Weights of a small segmentation model.
Model: 6.65M parameters, 64-pixel images, encoder arch vit, encoder norm layernorm, encoder activation swiglu, encoder patch size [8, 8], decoder norm batchnorm, decoder activation relu, decoder widths [32, 64, 96, 128].
Training: soap at rate 0.0035, 6000 steps, batches of 384, held-out accuracy 100%.
Data: trained on analogue clock faces, 195000 training examples, 11.8 epochs.
Rows from block 11 of the encoder of a small segmentation model, named by matrix and row number. Rows with one number belong to one neuron. Each number is 128 + 24 x the weight over its row's rms, rounded and kept within 0 to 255. All counts start at 0. After the name is the row's rms in percent of the matrix's.
After each neuron's rows are labels from the 100 images, of 14848, where the neuron reaches its largest size: "lies over" is the class under the peak. Only what is clearly more common there than usual is listed. The data: analogue clock faces.
# gate: MLP gate (encoder.blocks.11.mlp.gate.weight, 512x192), inputs 64-127
# fc1: MLP up (encoder.blocks.11.mlp.fc1.weight, 512x192), inputs 64-127
# fc2: MLP down (encoder.blocks.11.mlp.fc2.weight, 192x512, transposed), outputs 64-127

gate.391 103 [115 144 105 130 120 104 121 153 169 107 105  99 108 133 122 155 131 101  95 165 131 166 118 116 116 106 118 127 173 118 141 154  96 102 112 102 131 133 131 166 141 106 141 125 158 135 159 122 160 133 114 145 141 138 154 103 118 100 103 174 118 121 119  97]
fc1.391 100 [141 129 126 104 122 135 107 101  87 123 120 125 117 132 157 108 103 115 142 148  94 157 106 182  66 155 113 119 122 162 115  76 131 146 127 158  93  86  96 140 111 174 155 107 147 106 125  81 143 160 129 127 108 131 136 133 167 150 131  76 116  80 114 160]
fc2.391 097 [144 105 162 122 140  80 142 150 126 110 153  88 129 150 148 135 181 151 110 125 139 145 110 127 158 109 124  89 130 118 152 101  96 132 114 120 162 151 109 118 167 167 106 146 145 143  92 124 161 147 118 135 135 103 113 115  82  91  94 187 114 162 123  96]
lies over: face

gate.375 093 [130 147 120 107 108 130 140 174 135 155 123 109 129 144 169 121 103 136 125 137 114 113 157 112 118 123 144 122 115 139 141 101 109 133 156 114 115 138 142 134  97 172  93 116  95 126 138  87  85 116 129 167  82 133 129 125  91 132  96 129 108 147  94 145]
fc1.375 090 [132 142 105 109 117 135 125 161 106 144 132 102 148 121 137 139 130 122 142 143 131 127 172 156 138 134 140 135 108 131 173  91  83 130 124 127  82 121 155 130 109 138  84 166  79 128 110 121 108 129 108 157 111 149 133 134 115 138 109 121 103 192  81 195]
fc2.375 097 [119 107 132 149 147 151 124 185 166 109 170 155 136 121  77 135 119 118 160 113 120 128 108  77  98 157 134 106 122 124 112 113 144 123 102 142 116 129 127 122 165 126 181 153  63 113 164 146 129 127 128 143 157 119 129 122 128 131 139 159  94 142 109 145]
lies over: case

gate.499 124 [144 130 111 139 106 154 116 108 162 125  92 121 124  91 156 157 133 118 102 114 107 130 142 140 109 121 142 117  89 134 117 116 155 142 152 110 100 157 135  80 131 139 158 139 131 143 114 118 119 124 114 150 161 163 137 131 121 104 144 113 200 137 158 123]
fc1.499 128 [105 143 135 131 101 104 123 105 165 122 157 124 118 132 100 130 146 125 120 142 103  93 123 138 140 128  97 170 132  87 148 144 123 118  86 160 142  95 109 144 135 101 119 140 132 132 140 103 138 120 114  86 136 110 106 156 168 141 135  71 111  89 117 114]
fc2.499 111 [173 143  94 144 168  71 128 100 124 134 158 148 122  99 124 118 144 142 104 132 135 117 123  59 143 148 147  78 134 111 112 126 117 126 121  91 115  97 126 142 117 141 156 119 104 112 157 117 103 166 101 161 136  93 131 161 165 103 139 158  89 164 135 112]
lies over: face

gate.65 108 [145 103  95 139 119 192 148 100 129 118 161 118  94 146 200 153 145 119 161  71 111 167 144  92 123 125 129 133  98 112 139 132 194  91 137 125 127 104 165 126  99 135 133 112 136 146 157 170 153 165  97 102 168 122 149 142 117 121 132 116 123 134 151 139]
fc1.65 095 [ 98 124 100 128  93  95 109 139 137 150 136 142 131 134  77 122 121 121  84 137 125 101 135 156 138 160 145 149 147 164 103 150  40 168 137 150 103 136 112 136 167 126 111 114 112 139 115 100 101 124 156 152 100 157  89 113 145  82 136 135 124 142  68 121]
fc2.65 101 [158  95 156  77 115 145 150 150 131 164 111  95 122 103  89 124 106 137 153  93 136 171 115 142 139 126 181 150 135 127 131 111  89 158 115 206 117 135 106 111 149 148 146  97 112 157  82 128 115  93 146 145 118 137 143 131 121 128 118 181 149 151 116 100]
lies over: face

gate.278 087 [161 102  64 147 171  97 127 145 111 162 187 125 143 119 174 194 165 123 135  99 130 104 124  99  92 132 115  98  88 103 136 104 133 113 137 139 128 133 106 138 155 146 144 130 163  97 165 144 148 122 153  95 121 114  94 126 102 130 160 135 115 140 131 171]
fc1.278 100 [152 145 100 164 163 127 179 151 123 130 137 143 118 141 142 154 150 106 192 127 131  83 120 137 108 133 141 129  77 102 129 120 156 121 105 145 141  85  86 151 162 127  91 158 194 151 155 124 134  87 132 103 125 123 143 127 172 181 151 139 138 146 151 132]
fc2.278 112 [145 108 127  89 116 112 125 149 146 156  75  91 168 153 128 104 109 154 146 127 158 171 152 161 114 146 149 122 161 154 137 117 120 149 105 160 122 127 113 129 139 164 145 140 128 142  96 130 119 126 109 149 122 149 120 109 115  80 127 131 104 171 117 125]
lies over: hour hand

gate.52 100 [156 161  98 125 150  84 101  85 122  93 103 121 104 135 114 147 164  88 112 146 151 174 142 116 126 170 113 101 135 164 128 121 158 123 152 105 133 124 104 113 112 108 149 127 136 118  69 130 116 128 124 114 163  94  99 128 142 128 150 131 138 132 110 169]
fc1.52 101 [141 163 145  75 131 122 136  89 117  91 136 111 139 141 121 137 174 104  89 143 132 119 153 142 129 125  91 160 158 137 128 147 124 132 151 116 100 117 138 109 125 131 157 143 132 114 126 100  71 156 123 125 123 128  71 131 124 124 128 156 146 106 113 184]
fc2.52 117 [129 146 116 122 160  92 112 118  89 111 148 158 109  99 177 155 140 115 155 159 148 137 100 122  98 140  98 123 142 122 102 129 128 104  69 124 128 154  97  98 106  98 101 137  87 122 133 132 142 152 119 124 146 112 175 144 143 150 130 137 148 130 144 103]
lies over: hour hand

gate.210 100 [125 102 123  72 165 136 117  85 103 130 125 113 153 145 145 140 117 136 153 130 168 125 111 115 127 123 140 134 126 108 142  91 169 145 121 118 133 171 147 149 129 114 112 118 146 117 126 127  77  89 116 135 107 115 138 106 130 145 136 154 145 126 120 105]
fc1.210 113 [138 116  92 185 134 120 147 128 127 170 117 148 158 188 121 118  95  98 140 149 159 105 139 119 109 166 147 138 135  99 151 132 105 114 128 128 160 123 115 134 138 118 149 161 111 108 143 128 142 128 153 117 117 140 122 124 157 117 154 112 139 155 161 121]
fc2.210 115 [143 155 121 145  78 115 130 117 102 102 110 146 142 138 188 118 149 166 179 146 127 134 129 113  75 100 131  82 145 139 164 107  95 121 156  93 157  98 128 138 124 109 139 157 139 136 153 120 118 111 124 146 123  90  95 152 133 119 105 105 114 128 121 119]
lies over: face

gate.317 094 [101 107 102 148  99 159 163 110 141 113 170 142 107 138  84 156 119  88 108 106  92 152 119 128 139 137 152 106  91 127  77  79 166 118 105 137  99 135 135  80 183 161  93 112  86 134 154 117 110 134 120 110 150  97 125 149 133 110 164 132 128 149 125 156]
fc1.317 087 [ 98 141 115 127 123 183 164 106 129 130 142 153 120 152 101 163 103 123 116 125  92 149 145 114 157 172 144 104  97 141  83  89 135  98 143 137 106 134 153  88 198 139  98 102  81 142 132 134 112 108 107 110 132  85 126 146 127 110 136 120 105 175 148 132]
fc2.317 124 [110 158 125 162 136 143 102 125 122  86 141 145 183 128 115 159 109 122 134 155 113 105 126  94 148 125 120 135 139 148 132  77 116  99 128  80 139 136 147 142  95 115 111 120 146 120 141 125 121 153 178 117 132 148 139 140 150 156 151 139 111 138 100 118]
lies over: face

gate.142 107 [174 111 135 151  91  97 140 140 135 126 167 146 132  97 151 158 111 144  78 129 177 115 186  78  87 144  78 140 127 140 123 144 132 114 165 133 137 143 122 147 139 165 130 142 140 107 145 126 149 115 111 114 143 121 154 117 126  83 146 116 128 140 144 108]
fc1.142 100 [147  94 144 134 146 123 125 129 116 134 153 121 137 111 131 164  84 152 111 130 148 128 154 102  78 126 119  97 105 121 118 151 134 132 143 109 128 165 132 117 108 145 110 127 131  99 138 133 138 103 135 130 136 109 178 103 128  96 162 128 122 126 155 101]
fc2.142 108 [129 138 145 137 137 126 127 123 122 134  65 174 135 158 135  86 116  76 109 160 134 174 144 137 134 127 138 156 131 104 147 149 135  97 109 166  99 101 129 100 119  80 126 116 120 145 109 134 120  91 151 125 111 119 128 116 135 152  64 151 164 110 157 173]
lies over: case

gate.489 135 [155 162  76 177 135 102  78 130 145 150  76 109 111 126 145 137 184 127  85 162  89 131 122  74 117 108 121 158 122 125 138 101 141 148 147 159 114 139 115 148 106 138 141 133 144 123 122 149 129 104 108 130 105 155 121 124 137 126 155 114 143 127 113 114]
fc1.489 137 [131 131 141  94 161 145 134 115 111 101 155 135 151 139 129 114  79 136 173 120 130 146 110 158 160 153 137 100 176 155 103  87 138 116 131 106 160 117 108 157 138 128 133 144 113 139 111 111 129  95 101 162 109 161 154 157 109 172 148 145 131 105 131  98]
fc2.489 121 [167 109 133 142 102 152 115  88 134 120 117 118 140 115 187 120 144 164 105 161 118 123 164 138  82 161 104 191  92 119 147 102 144 134 146 154 123 138  81  78 122 146 105 105 109 113 132 129 100 128 140 129 110 170 121 120 162 118 145 162 120 138  82 139]
lies over: hour hand; minute hand

gate.286 087 [144 128 160  67 107 133  91 114  97 122 129 129 113  72 131  77 127 148  98 154 120 110 134 161 125 147 135 123 131 101 117 155  91 132 132 112 121  98 126 117 113 150 143 151  98 129 164 122 164 117 140 115 153 126 171 117 151 131  91 105 129 129 127 100]
fc1.286 086 [131 124 103 188 144 126 126 141 138 154 137 124 156 157 130 194 139 109 176 124 119 138 125  77 118 112 101 174 100 137 176 103 162  89 128 158 109 159 119 139 136 109 144 101 163 115 113 135 102 130 149 143 111 154  93 115 107 108 132 124 138 142 143 122]
fc2.286 096 [124 105  95 126 132  93 103 153 164 114  42  87 120 135 120 128  71 123  93 155 126  75 183 144 120 144 170 146 109 134 137 125 118 148 105 151  95  91 123 119  88 165 131 116 110 103 134 151 147 144 111 155 123 120 108 143 162 149 141 135 133 145 103 106]
lies over: face

gate.246 106 [ 97 146 104 105 122 164 118 165 133 134 101 125 173 112 140 140 146 159 159  95 141 133 117 136 136  86 118 143 172 128  98 127 125 116 126 131  97 136 184 124  77 124 139 106 118 117 124 133 148 105 115 108 133 121 147 110 157 143 133 137 151 152 176  72]
fc1.246 106 [146  97 139 109 165 164 115 115 136 152 164 146  86 106  96 126 166 107 102 133 154 134 118 132 141 112 143 115 121 145 118 125  98 130  79  91 155 146  68 115 179 151 137 140 128 199 116 132 109 124 137 137 117 131 129 128  98  84 146 103 121 114  66 168]
fc2.246 096 [114 114 146  93 116  90 163 122 136 164 143 140 113 119 127 154 173 147 126 119 158 100 141 178 144 159 120 179  95 151 135 118 183 107 133 148 107 119 140 132 145  98 139 119 146 181 119 127  93 111  92 111 156 142 123 107 119 131 153 121 149 132 108 112]
lies over: case

gate.497 100 [126 129 128 151 149  88  93 131  95 167 142 146 142 129 138 122 120 127 112  92 166 138 132 137 117 135 123 144 171 133 112  90 137 122 118 189  88  89 129 150 113 128 108 108  82 128 147 110 123 111 135 177 171 139 168 105 104 129 123 153  99 132 141 136]
fc1.497 095 [115  94 140 107 137 133 171 123  98  89 140 142 133 146 143 129 111 125 141 101 116 151 151 134  76 180 160 130 148 140 142 149 133  68 149 114  70  99 119 185 132 158 124 118 117 166 192 111 140 125 105 130 154  91 107 122 139 157 117 133 143 145 134 105]
fc2.497 104 [159 140  98 104 120 144 124  96  57 135 101 138 107 128 153 135 118 148 106 140 141  98 155 128 119 130 128 130 178 122 125 146 106 102 142 143 120 122 134 123  90 126 165 162  69 135 161 142 125 146 134 143 129 147 125 142 132 157 122 106 137 141 142 143]
lies over: backdrop

gate.146 104 [130 165 144 115 162 135  92 175 104 139 156 129 135  98 126 163 120 131 130 165 167 126 102 127 117 123 122 112 142 135 153 138  89 116 140 125 129 132 146 117 130 151 117 112 181 126 114  96 140 136 105 127 146 118 142  70 115  72  75 179 165 160 192  97]
fc1.146 096 [116 105 140 141 103 126 167 110 162 104 133 140 145 175  96 132 130 149 149  77 122 137 118 148 125 138 118 157 154 142  82 152 151 137 115 123 115  99 147 134 122  99 160 131 125 156 124 148 119 111 141 143 147 117 124 177 151 168 149  85  55 126  91 136]
fc2.146 124 [112 115 119 139 158 163 143 111  98 128 116 140 138 131 121 158 117 135 154 146 105 118 152 125  76 123 167 138 127 134 106  82 157 115 158 105 184 128 131 161 126 142 104 118 156 144 139 152 201 125 138 112 123 153 129 146  98  75  84 124 107 150 157 125]
lies over: face

gate.39 101 [170  86 144 125 142 196 199 102 136 123 130 169 125 105 134 111  82 131 125 131 136 129 141 132 137 111 136 150 137 143 101 173 160 119 146 123 159 145 118 120 146 149  88 113 157 139 125 143 131 125 159 144 145 186 150 125  99 109 115 163 129 150 110 105]
fc1.39 101 [108 165 133 126 119 155 133 126 114 164 170 132 168 135 125 114 153 148 138 109 120 131 107 147 125 167 155 129 184 143 173  93 120 145  99 154 144 111 128 180 125 103 131 112  99  90 103 131 153  95 126 135  91 131 103  88 154 182 107 109  96 112 146 116]
fc2.39 102 [106 148 106 161 126  91  93 154 117 103 170 130 148  82 108 157 160 148  73  87 129 154 117 109 125 113 149  79  89 152 106  83 179 118  93 104 138  69 109 133 170 111 134 118  97 115 163 131 109 174 104 159 142 117 147 122 162 105 106 125 124 141 144 110]
lies over: face

gate.106 097 [126 117 151 138 131 115  93 112 120 154 153 110 101 130 146 147 152 138 130 150 126 123 154 124  97 127 121 127 133 130 120 157 107 163 131 117  96 178 161 141 140 128 146 154 141 132 135 154 135 141 147 105 135  65 104 116  95 116 141 138 105 126 201 133]
fc1.106 107 [108 105 153 147 170  94  85  76  99 154 104 168 104 151 138 161 106 144 132 148 125 128 179 136 129 138  70 126 134 122  86 128 138 132 106 150  93 128  95 149 136 116 169 175 107 107 118 124 156  82 123 143 111 120 168 119 128 131 161 121 158  96 130 167]
fc2.106 111 [150 101 128 121 170 135  66 133 117 130 116 108  99 147  87 132 151 132 119 105 119 133 143 156 128 141 159 120  93 124 136 149 102 113 130 139 143 143 119 164 145 104 152 125  95  99 148 142 131 136 129 129 137 126 109 139 122 125 115 126 131 120 128  85]
lies over: hour hand

gate.502 091 [102  97  66  91 120 125 149 147 125 118 113  77 152 149 140 159 142 124 109 180  98 120 151  92 105 139 148 111 155  89 120 153 174 178 145 153 138 104  99 135 120 128 169 132 108 104 119 100 125  95 135 135 157 155  77 136 110 134 130 144 121 114 129 158]
fc1.502 081 [140 149 157 142 115 141  93 127 151 134 134 181  85 117 117 151 112  76 156  56 157 166  95 185 136 104 114 131 111 139 153 122  69  93  86  87 103 155 160  99 121  99 120 134 172 186 135 149 115 155  88 111  99  97 152 119 152 123 111  96 127 108 117 128]
fc2.502 115 [ 79 153 161  96 157 122 158 149 128 118 116 142 146 156 107 151 118 108 109 144 104 120  74 133  76 117 149 136 131  93 111 134  73  93 119 135 171 161 130 146 145 143 176 122 127 116 147  93 147  85 106 119 132 103 132 110  87 121 135 145 130 125 123 134]
lies over: case

gate.349 045 [130 130 127 175 120  86 160  89 143  97 109 127  75 124 116 137 155 128 115 126 116 119 128 116 106 138 132 117 179 130 153 129 161 141 147 121 122 103 145 132 146 130 120 144 104  89 132 149 128 141 130 117 148 113 120 149 114 108 117 114 110 119 115 150]
fc1.349 037 [130 128 153 156 142 114  85 151 149 131 112 137 119 121 132 122 105 152 130 152 150 124 151 115 125  97 126 140 104 122 112 116  91 117 133 152 109 143  83  97 139 154  67 101  99 110 130  74 131 139 117  88 118 130 140 116 152 133 136 135 112  83 116 105]
fc2.349 035 [122 110 107 129 154 118 111 146 155 175 137  92 131 151 138 160 136 128 108 151 119 111 172 111 127 138 157 112 156 112 116 102 138 132 129 158 111 120 100 110  88 128 168 125  99  81  85 105 123 138 125 134  85 113 143 124 134 189 129 133 128 162 119 113]
lies over: face

gate.329 098 [112  97 113 130 153 117 124 172  96  93 137 134 127 131  98 108 111 140 100 146 128 109 178 121 128 137  98 126 131 134 126 150 108  79  84  99 152  99 118 102 154 111 123 136 154 144 138 133 119 112 134 117 135 128 139 142 124  99 127 115 154 139 107 191]
fc1.329 102 [109 129 152 136 143  90  94 139 132 158 124 131 137 140 172 130 139  83 116 149 167  87 111 112 116 140 146 128 143 100 115 121 110 134 141 132  98 130 129 172 170 169 108 152  88 112 150 133 131 130 145 125  86  93 133 118 133 188 142 154 123 138  74 117]
fc2.329 099 [145 104 136  91 108 126 134  90 161 117 106 123 149 129 132 148 117 151 149 132 122 170 130 172 114 100 115 175 156 156 103 157 139 146 123 119 139 101 103 150 122 111 106 119 109 161 111  93 102 138 119 130 148 124 132 116 148  88 123 101 123 144 190 152]
lies over: case

gate.85 086 [124 101 135 149 124  82  94 124 105 118 127  93 142 182 113 119 157 118 175 111 114 115 123 107 139 168 125 157 140 157 144 117 152 146 140 127 108 160 148 121  94 171 165 114 150 110 148 128 115 106  97 126 119  97 122 126 127 138 189 153 114 107 150  94]
fc1.85 089 [169 137 136 117  89 168 129 128 145 167 152 144  87 101 114 135 105 105 102 150 127 143 127 142 135 130 107 101 114 118 117 101 119 114 148 138 132  95  96 128 150  95 129 164 116 134 109 120 178 136 138 129  90 130 130 132 165  89  81 120 158 141 104 164]
fc2.85 078 [123  85 147 131  98 111 141 131 157 135  75  88 112 123  97 135 127 117 174  77 118 158 108 152 146 120 130 133  91 124 138 203 152 118 127 142 116 164 124 121 128 119 141 133 159 120 139 168 169 106 104 101 155  96 115 130 133 157 136 117 126  92 124 135]
lies over: case

gate.217 091 [ 99 128 104 121 158 127 116  80  93 161 139 116 123 166 154 131 188 117 113 132 167 119 107 141 149 133 144 132 118 131 128 157 125 140  86 107 121 159 140 141 119  85 160 127 136 126 156  90 129  46 106 152 109 137 126 140 133  96 145 109 137 115 140 136]
fc1.217 097 [ 99 136 135 138 140 102 123 119  84 107 141 148 135 158 148 118  86 171 125 142 152 107 107 128 113 122 112 117 150 149 165  96 134  94 176 168 142 155 140 126  95 151 115 104 163 150 124 114 138 140 168 114 133  91 108 158 152 123 107 159 147 117  87 154]
fc2.217 081 [123 143 108  92  93 118 140 148 130 149 135 178  89 144 119  88 157 125 109 111 135 150 123 127 143 118  95 127 103  98 135 117 165 133 124 133 105 149 106 135 129 135 144 166 133 122 142 131  98 128 126 114  84 173 128 137 132  85 131 145  88 133 166 158]
lies over: case

gate.344 115 [140 116 102 153 113 141 123 134 126 145 145 162 132 137 109 105 104 105 139 148 111 100 130 112 120 136 111 158 118 138 107 145 169 167 118 170 151 103 187 129  94 128 153 105 132  89 117 120 118  91 109 132  90 163 139 111 124 117 102 114 130 141  99 110]
fc1.344 105 [113 117  66 162 123 124 129 117  89 131  92 155 159 151 108 104  89 121 122 155 103 117 142 113 134 132 137 130 131 122 140 131 116 143  87 143 139 106 165  97 101 112 132 127 123 117 124  99 138 130 149 125 104 150 111 113 116 105 132 148 127 107  93 132]
fc2.344 109 [135 145 148 125 130 106 134 110 115 153 153 121  77 127 146 109 148  80 137 152  86 120 131 114 113 102 126 187  98 147  74 146 162 138 172 183 114 107 161 132 145 150 138 109 136 165 144 120 108 110 100 171 149 166 133 113 148 100  78 162  86 119 194 104]
lies over: backdrop

gate.433 087 [142 120 107 167 132 160 122 145 146 138 161 131 133 141  93 116 139  89 170 103 115 103 135 130 123 116 166 187 140 134 130 117 127 169 139 133 142 117 158  98 169 131 135 146 147  90  97 119 170 106 100 133 113 101  89  96 145 123 148 109 123 152 126 147]
fc1.433 091 [176 108 170 198 117  75 121 150 179 121 123  99 120 141 141 138  92 127 101 142  94 141 115 142 160  96  83 127 167 133 114 102 154 108  97 150 133 108 112 147 108 131 110 143 108 116 126 135 151 135 156 135  98 113 119 106 104  60 132 142 128 109  76 163]
fc2.433 096 [127  82 100 150  96 133 138 145  95 152 129 148 124 132 152 129  71 129  99 126 143 136 101 145  90  97 147 145 132 116 125 139 139  99 144 127 101 132 200  87  94 107 131 106 119  94 131 149 128 114 123 130 161 135 126 134 176 150 121 111 149 122 179  92]
lies over: backdrop

gate.484 090 [120 114 130 172 149 164 144 126 136 146 127 117 158 149 113 140 126 145 154 108 121  93 148 164 101 144 141 113 112 133 128 106 196 166 108 143 122 112 149 127 125 135 139 152 146 123 117 120 131  80 130 161 143 143 154 161  82 134 155 117 147 146 141 148]
fc1.484 099 [132 100 147  85 129 109 103 115 130  99 154 102 103 138 115  96 123 100 120 142 133 148 126  77 152 162 119 140 150 122 151 140  69  85 150 115 119 135 101 114 135 157 114 121  99 151 112 178 127 149 107 137 113 106 121  93 168  97 109 116 131 127 122  96]
fc2.484 081 [123 163 113 126 118 132 119  86 143 129 111 143 114 134 158 123 127  92 151 125 144  89 144  98 118 150 149  66 123 123 131 140 160 111 122 141 124 159 139  83 100 132 133 165  98 151 146 124 159  96 161 114 168  83 132 124 147 116 130 130 112 151 110 187]
lies over: backdrop

gate.409 094 [131 112 104 153 133 179 132 129 139  84  96 129 138 154 137  91 106 129 141 122 118 140 102 113 155 116 114 147 104 137 112  96 161 100 110 160 133 106 132 124 128  81 105 171 144 118 155 129 138 143 156 147 136 102 167 119 128 139 123 158 111 112 141 103]
fc1.409 100 [ 99 134 169 133  97 136 149 126 140 130 153 107  93 153  80 169 125 103 123 100 137  90 128 128 110  93 115 131 167 152 106  98 136  93  98 106 164 148 156 141 132 147 137 114 131 148  94 163 166 163 118 150 164 156 119 126 103 107 115 140 136  77 132 122]
fc2.409 095 [123 137 116 133 128 139 108 146 179 119 121 112 106 167 149  93  94 136 129 143 142 189  66 147 139 116 181 163 101 148 132 127 110 150 137 146 126 121 127 142 150 120 122 109  90 107 162  91 135  86 111 140 126 166 124  87 161 150 110 120 118 179  93 142]
lies over: case

gate.195 094 [ 86 148 101 147 141 113  99 134 126 150 133  77  90  75 132 129 119 126 154 149  92  86 102 147 165 111 127 124 140 124 136 129 151 177 155 157 138 108 135  96 126 110 172 110  83 136 145  97 152 118 178  79 101 136 122  91 134 127 144 134 142 158 136 135]
fc1.195 087 [ 87 162 134 146 133  98 117 127  97 164 121  83 133  96 122 122 113 121 141 123  94 145 123 140 148 115 123 107 162 125 166 150 158 148 118 164 120 106 150 118 117 115 160 112 123 137 136  93 150 108 164  95 115 134  96 108 144 123 147 129 142 151 122 144]
fc2.195 100 [165  84 160 161 102 110 100 116 131 103 116 142 126 105 153 160 141 155 100 138 156 150 115 148 148 174 123 138 141  70 107 151  97 104 109 130 108 162 148 133 115 118 159 107 112 155 115 140 147 147 110  82  72 104 136 122 139 123 135 147 113 141  82 163]
lies over: face

gate.159 116 [120 149 161 104  97 177 172 127 127 149 128 112 124  94 164 185 127 105 154 110 111 155  92 133 145 114 100 118  99  97  93 119 105 121 134 164 126 144 132  90 100 121 148 129 167 142 180 128 152 153 125 123 105 104 117 130 132 156 133 119 137 158 171 143]
fc1.159 103 [141 149 176  96 112 112 131 125 152 120  97 126 146 106  87 165  73 121 139 111  88 137 158 106 158 139 138 108 157 117 105 147  91  88 109  90 137 156  95 115 115 135 187 116 138 157 109 104 173 115 148 141 130 157 138 141 139 155 105 139  93 125 130 135]
fc2.159 113 [145 166 166 129  93 128 195 148  97 146 170 137 120 103 114 144 137 139 191 193 114 142 108 164 121 103 112  98  91 139 125 108 149 146 142 131  96 115 134 129 129 124 129 128 108 127 107 109 101 126 110 131 108 141 125 164 138 174 110 131  96 148 167 149]
lies over: hour hand

gate.399 100 [124 156  98 111 132 106  88 166 108 118 155 154 105 107 138 172 103 164 121 107 155 108 119  91  95 112 111 160 130 118 145  92 105 144 113 142 181 112  88 145 104 140 141  61 129 117 143 132 111 149 151 133 139 148 125 135 143 129 164 151  93 137 155  61]
fc1.399 102 [123 162 148 133 129 139 120 147 126 136 156 124 152 124 156 132 157 100 134 114 139 137 112 105  90 120 105 135 117 146  76 116 131 114 131 141 123 139  86 123 140 148 104 168 114 138 119 146 153  79 160 120 169 101  91 130 119  74 147 123 119 105 151 105]
fc2.399 102 [102 113 109 106 154  87 124 109 112 102 160 143 106 138 186 133 158 129 137 139 132 123 130 140 172 147 171 187 152 161 153 118 147 107 170 122 103 134 127 112 163 149 105 150  94 167 132 119 125 138 136  85 111 113 143 142 153 151 158  84 140 139 109 143]
lies over: case

gate.218 090 [ 98 105 104 165 133 114  97 121  94 157  81 155 150 127 100 142 134 170  99 124 144 140 143 122  92 150 117 119 135 108 103  70 120 117 133 143 135 128 164 122 143 132 135 139 140 135  99 137 122 112 102  97 104 121 129 124 110  98 123 102  87 162 158 110]
fc1.218 090 [ 85 136 139 140 115 125 120 117 118 141 111 172 167 115 119 121 138 143 122  98 138 139 132 142 168 167 100  88 136 163 104  95  96 107 100  94  96  96 134 116 147 132 138 145  86 144 101 124 130 106 146 142 104 124  83 134  87 136 156 135 119 136 181  99]
fc2.218 084 [159 169 141 180 103 145 122 124  95 127 145 111 148 113 131 126  98 103 117 138 154  91 129 136 143 117 116 159  99 105 152 104 210 104  83 130 130 127 112 125 131 107 114 156 137 103 128 166  99 136 121 122  74 124 131 151  92 150 154 139 107 125 109 152]
lies over: case

gate.92 100 [104 102 144 117 115 126 136 190 104 153 117 121 121 137  97 112 103 117 117 107 128 123 112  99 136 129 141 129 157 125 128 166 117 128 109 143 148 153 122 176 120  95 195 132 120 108 153 165 124 159 154 144 128  91 141 105 160 148 130 116 136 142 125 139]
fc1.92 106 [134 149 151  88 130 111 122 134 181  98  68 132 131  69 113 170 133  70 164 111 116 139 125 145 103 100 138  95 129 111 118  90 109 145 142  98  81 126 146 136 110 125  90 123 109 142 106 131 169 134 122 158 155 115 152 111 131 138 131 156  75 126 114 143]
fc2.92 098 [168 103 105 107 133 134 127 103 119 126 108  94 172  99 139 109  86 128 125 142 120 126 119  69 134 133 132 153 136 192 162 105 121 108 115 144 145 100 109 115 133 138 138 124 128 138 152 172 165 127  91 108 149 102 120 127 150 149 139 106 126 110 121 126]
lies over: case

gate.334 095 [124 113 117 154 124  87  99 114  97 125 137  83 133 112 131 100 124 124 151 140 159 100 141  55 142 128 126  74 107 131 142 124 165 119 105 130 110 103 112 115 117 167 103 144 114 135 129 143 131 148 106  72 140 152 133 131 126 138 125 147 132 149 143 130]
fc1.334 101 [168 165 141 116 109 123 141 117 112 109 122 112 135 118  93 101 137 147 125 167 141 142 139 127  97 111 162 131 134 111  91 184  98 114 145 138 115 142 122  93 133 104 120 152 162  97 163 123 109 159 132 116 118 103 101 111 142 118 145 143 139 126 155 168]
fc2.334 113 [121 146 149 150 134  81 120 114 105  96 129 122 128 179  81 106 146 119  61  96 119 155 139 112 129 103 145 131 106 129 133 140 181 121 134 162  94 135 108 187 150 112 130 138 104  90 115  95 118 126  98 130 153 124 157 136 153 172 141 144 128 110 142 115]
lies over: hour hand